config.yaml
model: "audio captioner"
dataset: "synthesised imitations of 52 everyday sounds, one a clip"
train_examples: 39062
gain_aug_db: 10
n_mels: 64
hop_length: 320
input: "log_mel"
spec_augment: true
win_length: 400
tokenizer: "word"
vocab_size: 91
encoder_arch: "caformer"
encoder_norm: "layernorm"
encoder_norm_position: "post"
encoder_activation: "silu"
encoder_mlp_ratio: 4
encoder_head_dim: 48
encoder_fused_qkv: false
encoder_qk_norm: false
encoder_parallel_block: false
encoder_inner_norm: false
encoder_drop_path: 0.15
encoder_patch_size: [4, 4]
encoder_conv_stem: false
encoder_depths: [3, 6, 3]
encoder_widths: [64, 128, 256]
encoder_kernel_size: 5
fusion: "cross_attention"
decoder_width: 128
decoder_layers: 12
decoder_norm: "layernorm"
decoder_norm_position: "pre"
decoder_activation: "geglu"
decoder_mlp_ratio: 4
decoder_head_dim: 48
decoder_fused_qkv: true
decoder_bias: "none"
decoder_qk_norm: true
decoder_parallel_block: false
decoder_inner_norm: false
decoder_positions: "learned"
decoder_cross_attention_every: 2
decoder_tie_embeddings: false
init: "kaiming_normal"
residual_init: "none"
optimizer: "adamw"
lr: 0.00091
beta1: 0.8
beta2: 0.98
eps: 1e-06
grad_clip: 5.0
steps: 5000
batch_size: 192
epochs: 24.6
lr_schedule: "linear"
final_lr_fraction: 0.1
warmup_steps: 500
weight_decay: 0.2
Rows from block 2 of the text decoder, named by matrix and row number. Each number is 500 + 25 x the weight over its row's rms, rounded and kept within 0 to 999. All counts start at 0. Numbers have three digits each.
# fc2: MLP down (decoder.blocks.2.mlp.fc2.weight, 128x512), inputs 430-511
fc2.0:526512509521527479480518491478542531500490487580526505538476481466467468514509493491494507527487510470514515497503478471552528463521551501467495505505527481478508484479480504482491504551533512458476495534466542527517520538567532495487533445473481
fc2.1:511519507478483455503524483507490483533516442496501492467497529458445490507488509464523510518495489512511488520518528515500561468515484495480523504490492476503494474510473484474470526528461518496551487524510440488502527497525484526505506498470472
fc2.2:495496470479528509464449496438511537474493524473497454463531489482507482496463499539471512500520496513493517510492526455466510471543503473512493452488481485495493522521465481482502522440527532525463496565525548494508484494466507492506534513505526
fc2.3:547450480521485518498498488496502456470450506529516527518493495505475527488527468521498472476491519514470483523481451505525477519521514508511490540519529519509501488467479523489474449479503528513471492475446469496495528512532470510501481511503503
fc2.4:467522524476485507544462535488519502508499512524480482536475482536522508535544521501525472550513498540558475493478464530494483483496525460464476496491472480485507455475520506537483507519477525479548523522480533473498542477468525485477490476511527
fc2.5:459523511492490465499503500504503519521500539481474445463526494497526450508499491488508482547470465513484499509522471492509549495495537478505501472480511494536521521472486465479517484489523484474498544490475477520485538524505480508490475509501446
fc2.6:492476476490501470495451513490496512463500483513490517497508536542523502508492505510494519472500531504510482537485510488488491489528445445506498497566455484515496497537456493546504493534468535472520506481499508511493517529509495485519501465493537
fc2.7:499465509531481558488551496510475511527500484483480495517547488481525506485482528490499428468503449483533505522461453541544500482526514538532529518501500457505491524520518492465515490521558502519502509456468518530472497520499561504516497511499483
fc2.8:496502534512490539463535535539484526489497503515505478502470454490485531516550510495504497497535499493490499472505487483548536480476560538522512496495454520449460520473504473492453510443541488552500500512452515490483505496482526511527520503514546
fc2.9:491502510494470505483523484484484504518491531530477481520520449497531495538524465518490539527503506495513435513509467495528515480523488487496475519513524476511518513459487494515507526524515560494518499442532522532517515525434533482507504492515503
fc2.10:500464478511493472519477525475527526513540541508513552521477521534529475557529526474494485498526500529514508537507506497504514494481467504474485468470491498486463540525508462500490554494484500477518524554488510496495497459511483545445559520505449
fc2.11:515476501517495491472468536501525510485532486497502481457505473486496482529494466505493511487511549516496518519474478494496460494479522525476463491439502507479530507483528482516507540523484514534486513515495544522505521527521472523488521483538499
fc2.12:517501558495545469483490539433530475514525475530519469512529487491527531490479448517484508477483464502477502465464460508506433502488470495463500501508461479496514540520502516539494474510487537491511491404458472493501538451507507521568482502510508
fc2.13:468528514521481512473496489513529541484476495510462513489467481513515513502488529505510467493476499449496508560495449478460479461486489509526468483493504472493508463518480489494519514479511498502516516487509512505533511510488513500487453498564482
fc2.14:480511496551502510532493501485498519466474530535495578488529481540528530520504517491547481521473478505503504491477525491521520527522462462535482458487479510520455496466496522487516497518533458539513486472533503504510533514498525477477519499503502
fc2.15:503532536414479497478492481514499547487462503532502477487538480491501514502485452497482483541500521510484482510474497487527548509520502519479484468448488518462506479445493512506518538470479447525537477488455483510504510460450516536491482467495490
fc2.16:526546506431472478518505525496528499475487546506485454504511518497503516500516556505497496447494488504482540470482482523505496505474558486490513511467483501496508481485519500497529493504491460474521492565482501522508530489515510515494530473490531
fc2.17:492548545552466470481453495503506457478448530476492504519486497501516516516515486525487507489481530482480471511498479522481552549486450517528489517475510530490452539506526520535489502480458450511515469465574554482490502457493495499525501519503496
fc2.18:481494465495509504555533511462472508457498530521473487511548518469489554459546452510474525469509511552510495551512508514526510455523510473499494493484526532535514524516493482488520508491479518498500511512478505512486510495531484480460505486451503
fc2.19:517508523484461491483464535503531515534493512490465480520500496483449512478515502511496541536483462548500486523483514503485521479491505497517499504465492567488493498490478532480523518465522529488466506485523488506508542498552506505484521491521529
fc2.20:457520498502478481452515547454520518494543514524487480498459511522487514528527505536503470533473504520501535524442532501461474467461506467498552479552501484490506457444501536467510485502523511490497488473474499519516540484469505551486515509495504
fc2.21:518494478503528518495462461508472508533519476481480489528468485468485551461493455491504496517515478451517538551506470455487502430502491509490498513503498568489482478516520483484506526517522478460512500544491518522479481466523528441489558527493475
fc2.22:484501485494487491504527465472476472474521545487504465471504493537476490441472481508487478443490515472499528491488476533494512519509453463504463524478487499519514525539449509487516509489485507498489554499502498507515508474479495505484518474483500
fc2.23:490471492498567518491523518486462487458495488537527540482487507551558554514519504470487479532486531547462500509487497466460498508476474446462489476502504529521506514579468505515479494508464505466505524471487523484517510509509507513527458509516483
fc2.24:467488478493465521510517508557508502483465489539477508509490509460491473466483481443528502503510584484458493462498476515503517471495501479470558490524490503517477490495499468485496489493475523485456528472492524456523480519497481519517491492475524
fc2.25:510439497545484511487546543527503509489513507505498518513490454488526542447499533481535488459470489520488516475480505511529505544500475511499448496519519523494515464437490509511465508496520488500520547563504485526531506500518512534431509527520512
fc2.26:508527457520515545493518435504485471501485493550518506499542514442514519545472516508503493494496487522524490470491497536484496487495485553494472540459497509474537469475576521465454523479494510534475493500479483500513522490497529519517486525494511
fc2.27:457480552481467470486475513540455518493474511499491498539472506512485493472481462487526538497462480528515486510521440463501528488519500489515498513519499530526429520507525492480516487517520504500537471534491527484440513487519460508509571538477542
fc2.28:490488525466504495556540491543497501477510462501524503507523476507460483508508541485481521446513494498494497451491514492497476511498506501488492510517517496471513435502510489542534478517501495520531483527471533495507553502513445494513472493518476
fc2.29:489480493517545515501479520489467546521498491516497512489502497485488447525525471503467486474527519448503489495467484438480473483516491529464520507500508496513525485494566483502521505448568479474482488500506473475494493512477489492487452516487516
fc2.30:521471466492482464501489503486448494500489480477501496529502494502524552520462509524485533473479468529492506512510474485508530482481515507504485500488555523510493498505517510488538491493492469512511536548508492496448554471465482501490502496531506
fc2.31:534526490499514496518487486464464515492532515520447466494491476458516514469530498518468541511493522473479532517508521497486498523499513506532497509462508509471509565478528471467525483486484486481543514527504459514479511460502478433502494525529505
fc2.32:523479532475559497480499531508513529470483500483503431485480516487488475506512470488494497562528470507508496536483505503539528519488513504497535544529514515528534520526459531485494477522542490504481488490491506500530463482510485498517497507503498
fc2.33:484475516540481488504523442506481507494528493519542502477473520503501468517488497526474523495475573502464499481497501466523487518486508496462528521501576497517515498462474477443474512470509532476495473532515470486481505490488441504513475529490462
fc2.34:516494477520527491501488486473485527487501490517547446482525509510498540461480473520508499472496476459564480515505465578493436479486527572501528496479465529506486494490501494471505484482475497448472535506474484526468507527529468485500496510510526
fc2.35:544447468513497478500500469521492511489524518490509530531512507527509514494464506496473477460510464508467485514494481456512510430491507503490498502492535464515483510500473543464546542452486501523502486496486495489497478472508518501467487520478528
fc2.36:515498510502465513491518510525435486547503519524515500494501501468501473502519515495492492450492512529493509489455518451485523519486570536530524505550469497507487525476505545520512498458501476508519511525465538498499478511480528491542494519489499
fc2.37:516517506527483488512507457486488459558491475526463508548485451449494470489475481504455499486529490498502494513582519522499480528503501493438512505510539489480512457474518516495505490467490463538493538496516447488546536506476489512476538476525495
fc2.38:501497471468506445508508534473516512500474487477498510455532485503506507503468461515506533464489502531505490509580457521504412510504486439494470479499458496486473478530494468510495509544544503494530520470471488540493494484529501462461504532521534
fc2.39:497495512520465508500512516497492521490516504562546473457452506528453508465489526490486484488523496493490496516466489503563483547507546494489483479481490487481496482525511499471500494540496517480507508501444535521520478475474500458463502508487509
fc2.40:544502475484519480487458494490544526470483553519478537491503490501499520496517495537481481529508498502493515523480513516540523472504524521472471468476465502509503453529500463521531491481474491491512527492525474493508504477517497527498511501537555
fc2.41:486546482484471501505472535488509493530509533523507503523494487522491509477519501560505508468509535460485478500439543438480505504517518519481542537476482512468473481514541496500495504479556503526488490516517550514512496532530477485455456473521528
fc2.42:515547502487501518511477493486465481479547487517478514481492465517479499500469491482546508497487478497485479500482488459496469506548510446484468483495489516501511470519534496482501517486499456511489515541536531500522459503491527505477476468554496
fc2.43:466499503483487493503490483509481529454530518498509479504474478510501446502500545490493503583513499557510493495480517491483510516479503518479460458515499497463509509526451438467467485507500510473521509512483481481460485462498451494517496512516499
fc2.44:530518504499521544492525515516490512522501516531509524511498533451511534481472523481542547475514540471525530492499455521484500498540503536488527497497520492463498541503492539492512493461489497501454480447504501517496504473526535501512487471488501
fc2.45:479506467470505504490499491476478484467512503487485535522476483513499529470505522524521500521526494543495479478482547482498497505500474529522492478527519503523494492481465473475457493492512479541451488561493482451506499525463517497521489487559492
fc2.46:493468517499474513503480470539491475481501490487493482503515468512516474537469485532488540524496492489471549574505476491505526546485502490506515479516508486492480536479456519480502525447453519485495524448464508497507515519517495496479509500502438
fc2.47:478492479501458500502513482541535450463511501523504526507487457507490498480491487502463481465535546458496528451511519511494455521483491498504512474453517470514504451471513495541510516503462497526528511540531506532469485508474474495473499500503499
fc2.48:506497528508477491515531470447513523464500489460520524500491508471473498517487545519505520483499524487496521493520482501526498521499522502497523516497508471482512466487509488474536497567510481484428485462526499469497535505503538491557505530448508
fc2.49:502476494512492470518515536474509517496525482501483499481491521515495498482478523498529473480520497490517490479512496497480493494512518487470477502477519501489582501439503486508556529460481477507500514526503516465537473498509500500460495527560514
fc2.50:496517492502500517525528493472482440524495536474526479530484525489518489501482473538477504492489528526472504469547483517490480499521563480549488494511499472489487504485517532473523490494494529483465518499512495543529472507459498539499531513502477
fc2.51:477549470484490497484472495514500474500581492591507477483504468492506511516500518489500486504470488475550467489488492513459507501503543490522471465508477516465474514503515513478516488474478474530507518428476462474498481540478537533497486519503489
fc2.52:485485512470511499528489497514503471549509525501499532509526508508522489520485496470475496496504491522492510467520531492484523505472538520499497501486470486478548527516503509478509530513479483487453467481495519555561477528490455467484473493451513
fc2.53:528476508504535485510478491504509511526496502495497522503484540488495488512495501481476500490486506516497483486503501464497472499469505457524522493512533498496466485493500503484472506485487465547453513483476507536531510502511499503492486530473503
fc2.54:526526508509475478484522491537464488495521517505491517494502475446512482500528457514475496507504493456530547464491476507467490532513486528531496506524533471503530513489532535482530429486510486496498499499469490511507524521488508476525511498527502
fc2.55:494501489470501540496496492460478479493523464493478503464512518528507495509505507540502485542526558534524505476526513525470492466495494515499489493498523528487494516507473478504464520426481481465563498488502442494480474462483504506484456491510536
fc2.56:523457466492534501460500501473516475483533475532507517492464502498475476502540498521484535526459484488496481514514468474497487482493538507516485522505546517499527527455499509514560529486508467498448495476475534498475464487503462481498502487501510
fc2.57:496486504486487515490531530513506480494473527492508505523501489542472519493509544516515533530524531526455501540487469460537475487484519517492511539519513540525485484517462484520482483511543512516501506484487501474465498505508518502486513517443523
fc2.58:464496521510516511520512467510498523489493533500513503522486499510523474510481498496489472560528470511513432504533510533503504525508511498510505502491510508517473516490509530460477513488503483527485492475538505522520466472472517546501507515519502
fc2.59:541473510461554503517563488504496494501497512483507494486508454509455527490521530485511516501536524503477523497491543531500492508509559511455527460483480461470536469502505483485492502497483451498480489525515537478473471494517481498495521457515499
fc2.60:495469516498497517545494535493488463497503506498510471434517498467493457494496536485502468479502494453540510501504532487525494450482566524494477479516495482457525433459519503460495531464515464462537482524510489569549485473455479513445502467468499
fc2.61:514555509482466486495452480493493505503486483493538551490521507542506502509541492534507473546505544455450496477480533505478463510511549468469478480483498525483496482477525497530467464478515516510522484487487523474510470528480499493506484515477525
fc2.62:469482536492492457508527531503528504459500504522483508502476506514532527535499487500475501468472502505554565479460512544516501503461529516482531506494510481526498530482538486499457524510490485511499487498528463529497510450505472456525527520479500
fc2.63:487475476503512507489452466519482488509467531519525539512521506502488502531477483504552490505490548543490525511539512444541519510508499496492441464532502495542477518477455487491444528516508499482477500527503481489510527494516519463494477453521452
fc2.64:448537518485512478486477494530489517501475474509569483473433506533501443493482521515501496492547450537492490564502457497522500503511514505492456524450490465499458540503476498540499487519501490482499514461505499522470540565468489526487512540540501
fc2.65:505495490499480472499500473547519523454508531491476504557497501472516499488524481502488514476457518482501520486506512533500531463490487514538548502568536523491511458518537536462504499508499537479492508522512491479513490509522523495517549512473462
fc2.66:515454475483525470455487480535494500424513517524485485475551504496520541500507501511457481512472507507490478488515521490537533501512488508516461501497508472472491555497512533512494503558495499470498503493507476484529500544467481541511513496492498
fc2.67:551533556497498494518487473525530505500461513524463504518488519506501473488484487511487476445522492474459472556511509510542495514482488516467496517513529451514499536496447494495496488532488505520484468475503471460515551531500465480477450485454496
fc2.68:465485553507490511538504534495518471481507479484519517504506465494521550503470479471474453482525514496508484528486526517478491513472523509509441493513482476485517458475477503501520476511487513519467490497504506506510494501453506507503480504504467
fc2.69:491533489527484510479464496528465478490518480469479488509489508534488475490496518488471508501470496475495503488493511504465508525515513507505481467487542497552518477516500509523524506491523486500494540467515505470514470460506511530511528518436491
fc2.70:512513529478474523480494514489472551500503482467481527513462505505484504475462466465537505468507483475512507509476497511496541482507470494477520492470480570485504485494569501540455472498483495485486540534488479507537519512459482507481498470491511
fc2.71:504491547504498499507494512502505518525495466482491471508532527545464489522490460495491468509522541539485509460505542530496542510501532483470500463498511515520501527504533494498491481510498491515529531509516486557509524520486492496492510492501457
fc2.72:551531527526554516479526472526534513489462498485471511519512503499548498501489481478446461526542484518490510491505527482487531487449499499463506485522478523531497491504460502558483536509498493481493490550491482520528499503516465502490516502489514
fc2.73:515501535512497506487529511470515508523537485554505501498544506517495478479510463481487471426498488517520516519469496493502488527510516505506510483513484474510480480488508541517480469508436478488494480521513483542503511533501537493466469488475529
fc2.74:501491548510462484523521475578501517533466481456493511514513541465481493529522492440503505481488465496486477518528506507505550527480560522484488495488489482518500508492436552473501505468452503493479552524493492442490499463556465480528483508487511
fc2.75:504548466493510468513492511530457530499491520492506476493519478538475539512522477510480514497485448482495486522499497484508467552520498468528501495475531528522509521450475519489522490520527480507508499505513481500467463500503540471512485494483519
fc2.76:516529529467457559462524505481466468463515499491522535496460513518532517490491513509525523485473471469487469511531484487503498513493491484492494471506563499510497469508497528501496483482452532531491505515482481493509513476481531496442485529482471
fc2.77:520524528529504496504479505475480474472520477490541493484537509469500466486482531441529495518503464513500488504497528518554515483487495553492494534494480510492585513470481513496492494534528490474547473495453501534480504438508528511486528489482483
fc2.78:520514491501507490497542513461500541459475517502444510503514516495436464513516488513496496488501483484502525491514483454432494527525486525508538514502491545504526477504486538502483543508520518504477479502507528495492507489557495511523498495478493
fc2.79:493499503464519549496479521510534497501508506491561501490510530521507497480548535496452494539472492512498484525511495473475478497496505472508489471474517492531495526502475539477471506484443502526530467492471538524493538505479490542515500487500530
fc2.80:531466493495511524484502518451486524456532475502514484440537501463504505514489528496500468507499489514518531560540513522450518519511502466466492517514455479540453490515483488504481495495452529488476492444477454462482496491473491509510534483464458
fc2.81:468478505468494533503527440514500494493501493471503515514508507516466536503576506498517523535497518439482501506488539484489538491516521488499523536511501557481541495528456447481497473519487478448482435494507508474517553463518501507527523466502489
fc2.82:485491511561523517549509505463462522528494497510505481492497506539481525460526490466487517478512548489534483492493471425483490518500536464517483527506499498516490471519513524480475509528521527481489517556485533508522476505529463464526478507507501
fc2.83:523509433540505491461500491538458485503488550495517497528502495483504487504502488497483512509495529518510495451494462511493484480513468501488496534521555474486499463497508505474496534444544520491523535495499524470463534543480489527539521473509512
fc2.84:518507547521454516479514514490481477504489470483478484528504509517458477475464475493463516450561474504544557496495523456508463492512478512514523489498449444522466507508511472514491502552500517495496505524496546517520522530482494516516492512460518
fc2.85:536484478506543479503512497494464541535505496523496456487525468495513479478488533557501498537503481461489494466521492420492493441499533500482536491488485483506503516501471502496491491522532442531518545463505479469480501525469526491542500502464511
fc2.86:473460503513462494469471513470537510520483490460493461548454487531495452523476521503480446494458481505464502507455521464511447556504518485471481505473512479493508515498519501560492500468504465528511521496531528516497490496530540497540500535503461
fc2.87:507533528506494475512549497529522485530494496488526474493508531480453486478520489466482480518515437502512524501536456499497497533508530541488507476485493519493497474478479463482522510502522526493493495485512483474446511488495502568508486458525498
fc2.88:478526518521493512506533527474533510482472457514496487540494493504495525475469511492535481546536495512520475472507505471531479484526466544509522484468462496500490523505457495556519466516496484515504479476504529524500492458477516482512521513500532
fc2.89:472476509512537547440483486523525479491469490520492483489549479486500499522492466519485538479493502509527459489472455519482490481505512496530512530493473510470494572511510517500531513479513516487490446465556536520452491525487541501505468495501508
fc2.90:537492490478487491499512516497505463534521535522496506480508490476516484498530567505527493505513515524522501521536493480476534497478492516462496494489476537479497511479500503521469550529488511499518519476524528483508504523520518531538499466470482
fc2.91:528511469521497499475513481503480466494503522480503467492498495472484480455491518508479488475518459549481491532499489502485499486508496494470517492514507520563484543462510511544500471466538500516499470501512499530472485521494502542501495485490537
fc2.92:521511514511507514460470496519482486532483492477505510460524488500487484542476493471446499482487511510505502516520452508502442475485539497539492497489479502484502494515544518482525509537546490496470510460504501524539486553521531507509551515488534
fc2.93:454507497527483475477454489486503548553472525505466478547511486500517486525519458467503473487511525548479499518518478507499423485507521527482540499478488459515529465491505480551501490481514468553487496518516464488552459469534509485521516512526474
fc2.94:483528499485554486518503503512506511529495524489514529490496505504493522478491473518539513503508563525464514476494493511497439531494483488485502509509522498484465470494494467505480490529498457525511538489512508491517491499522516525482450514504538
fc2.95:533531478472532494460509506494522518503459497519486472539520504477470484483488470521488498516500463466493533503505467506504537526467509515506515498522529468533493509507509453503485499495498508485517491507493517463491491477509516523488499487514522
fc2.96:526536483477538526521511502497465485476517496530503447500481538499484558500529502469544542534428489481505510480479504479450467468470490514516482536536547498440496482429531496498478511521473508510474516501492488468551522484501494481493534550434497
fc2.97:517493518504494513538472517543514507503508523481524491536576517496485518502494547442521508483479478518502490530500490507551483491509510506501507518490531510460517552484529489485508540489459493486495501448520553440474489502467508460531508501477512
fc2.98:461475563534482460516478490476537480515509510529454468479512500482507480527479470486495487513519465491541481497494501487574461488446493456501525519497458521506483478509460492457508478561546512506503547476542503507498512481507479504510499495513524
fc2.99:497499499484530459521501519494518520490458493472475513475504448463484454461456542467484489505522498519507512528493505495504515495487497496506492495483460504530502486517524514493527446467554470486516515474472495463478501498474502515456504487480551
fc2.100:541500490504465494509470501505518520527516468552531450534474509540529466494506529530465496503499561463507540481512484466491534517497514519500483479504515530497494432507467484509570507479469507517474496466554469500487506535521518503480499443522507
fc2.101:533542508466495497490458503523515491480474493541531491496495523502479539477488496475505440493491509506495497525542541521491479509499449508486513478494494536447534540542473485474480476529513511485551434493472478466494558488507483511478555506511506
fc2.102:471509488472476493518527522560533548501489534487514495472519492519453484512491520493497515519536515499500498469517475472472526498494551509494526513470492544478486534506488490526501456455479488539566478475493497522484474477497511500494520490511541
fc2.103:494522482531499520513456505504490513495515516516508486533482451519505490517475499489516512508468510508516539504488538534523515459524488474468491517487481490524527504526556497487476514507525507489475527548515484520496482466468494481473548486553530
fc2.104:503511521452503531435514475474505478509503538494500480535488529521477492554498495517507507526530478510505495506530540466524522512472475506556492502539476546451510469544515505457484471538526512512515483507490492572532502501492515514496480512500499
fc2.105:488519495504564514510493483482532536482521493532511516503480514509513504486502473465562491492501497504518498516479565502509513455516524540502513500476453519448485519470441543532517480492457518520523471495507465531483538474497514515482520503487503
fc2.106:499460477531502477504475489467529485455507503504437517496490499488474472518449509475545500551512509505510494495489492489500500514485432472491488546473501491512473549479463503480525503499495542525510480488518508475474518487492492508531485511513508
fc2.107:468506504525491515488501509538486509507502546530499511479513518493504489514502510464539520462472501515507467522461521484462500545459448550500491494520511488490500538506463473551485465482477502524530494514461516524470512460493517550499480544482516
fc2.108:486487473491493516527487547479473535456514457500488478498502513485505473526517461576477497508480494477515516521527467493520512472487433485465508503524500513505504510519554511511492491554466498440486537503523509480511509510495472549511519494528496
fc2.109:506485483448531468484501544475533469539475497531472495480517492477516498454524527513515525510481508511473503496511456468500553473480483505506513556471496511520545503516492494531507479501491549503539461486472499492498494515493544459488518485481460
fc2.110:507537508496510511530482485524452513443524512553500524483524498508524547503494512496507491469481511498478494487503469485489505507469516508552496505520479491502507495486528507539540495483486479498471498499499542471507535497518474484527516516481496
fc2.111:533504515463498505505484498501472471541510477474497514501551505497493458476481540493519500498472506561497505489466503494477511493547513522463512497515491507465509438544511560524459507512510556524527486540492513535502479516497561442478493507501517
fc2.112:519488520516532477497486485542513495498488492465475500472514460519496477503494491501490517528513519549473479502540485503496502542490568461492503496487457502525483474488475501491489475466531495531502506492528471447510537523481469471475494520492497
fc2.113:535519507534500545528483537461514532464462464452461501535497476517490507516521515500489538486544519527500543495480481504500488508501482500516539497495474472495499499536529519509485485504553434462510517509492472470492497556484536483530524478506502
fc2.114:536542506421506542504511486461478511525488533455519464470507499454491507433483540506515536533493483476489482512489522475526473490516468550502516489511492500525471499477523499495530521505529505488510502481505489515509507481525512466457504486463491
fc2.115:509456508491487497536468523417520559524457521499519471451538485488545537514477509516514476507520468557528489465453508433496508505518509513485493505460486536527470462429512526526510498518485485547525495501510493505481530485500476497468475487519534
fc2.116:482513500457502502467544482515487547540520479491493516517496468504525484505540530531534467482495508505518497506537570488565483515515508514490526466495484525496495491491441477498445500468473530467505480504497516482527495450485509510520494491525499
fc2.117:486534486515491542455504536541532469493478521425459522478483480475563536512530490488515534502476517535527499496528497514521501508530524463511485497479508528511511513472534465536531487489491529472510497487519505504482461463509473487529468485489525
fc2.118:525486492519457523562510512451502540498462490536513466502487526530457518541495410524498479460474516460495492436502466512513488509486484492530502549485547489562441457496539510487519514528482515485477489491482498455510464553517517512533550533481537
fc2.119:556516485498481516486503488493485520498516537536499491516504511461490526449486515540500499486509508485414526467491545529478487507453510475490533529484500481515523507490459474501505514493497483513519490524453517477508523461537480533475487546506536
fc2.120:513511496421507487526560522487523503509520508496504519483497497461472529530528499534491476499497519458510499480480511463464489501484501493536546512500481472450507504451467474496523506525515519480484487460521490461496482557476528455477464496516531
fc2.121:508491525483497463489540473540498495496461507475475538538538484487485470510509543439501517462517516442531470507507525497509509506541461512497506538570485545491505524480527507488511485513524495475495508463476493501519520477512518544509500441502499
fc2.122:504525534502523454479511532530484502528510489523519509471497512500453502503507497443467480472436501491512514518491512497503503530494475515483484502517498466492488493471538478505521474484508462510493519484519474515519501518500462522510496507505455
fc2.123:546492471451541539513484496521489513487466501489496506489503459495472505524454539494512503516548502540509533552522493500476522472500496511488519494505476537535516540528493506533537491471531520486533529477508497479476486492487515487455515516481434
fc2.124:462468469447485449437514470462532484487465518496541495507494490538498501497489485477502513531491452522469508498525507499469506522496485497518469538506490491527484482491472489498515501465521517549487480553473526515523521491499506484504539489505448
fc2.125:497513496466467524542534482469529478543498485503485500502497492487523474548463503499526512506518555490509534493520512475493502524501505507514543496526518488530491464502514489473468477505486505519471530511491529468495527520541514500515490508511477
fc2.126:508537514518501515507520497520503476546521488485513501514501524491533490487513522513483494499527480507498494478553523520521484509496517515510531473490490477508525508500534542523490535514506527530509503499513499447529482529569517468475512539498497
fc2.127:527482470501525489509479485481507476491502487505489508519532499447522505467481502459479519494520549453543471509496461513505468513508469500487494482511461521481459503525514539510525499539491536504518490476478521530488509505511538485532486524504512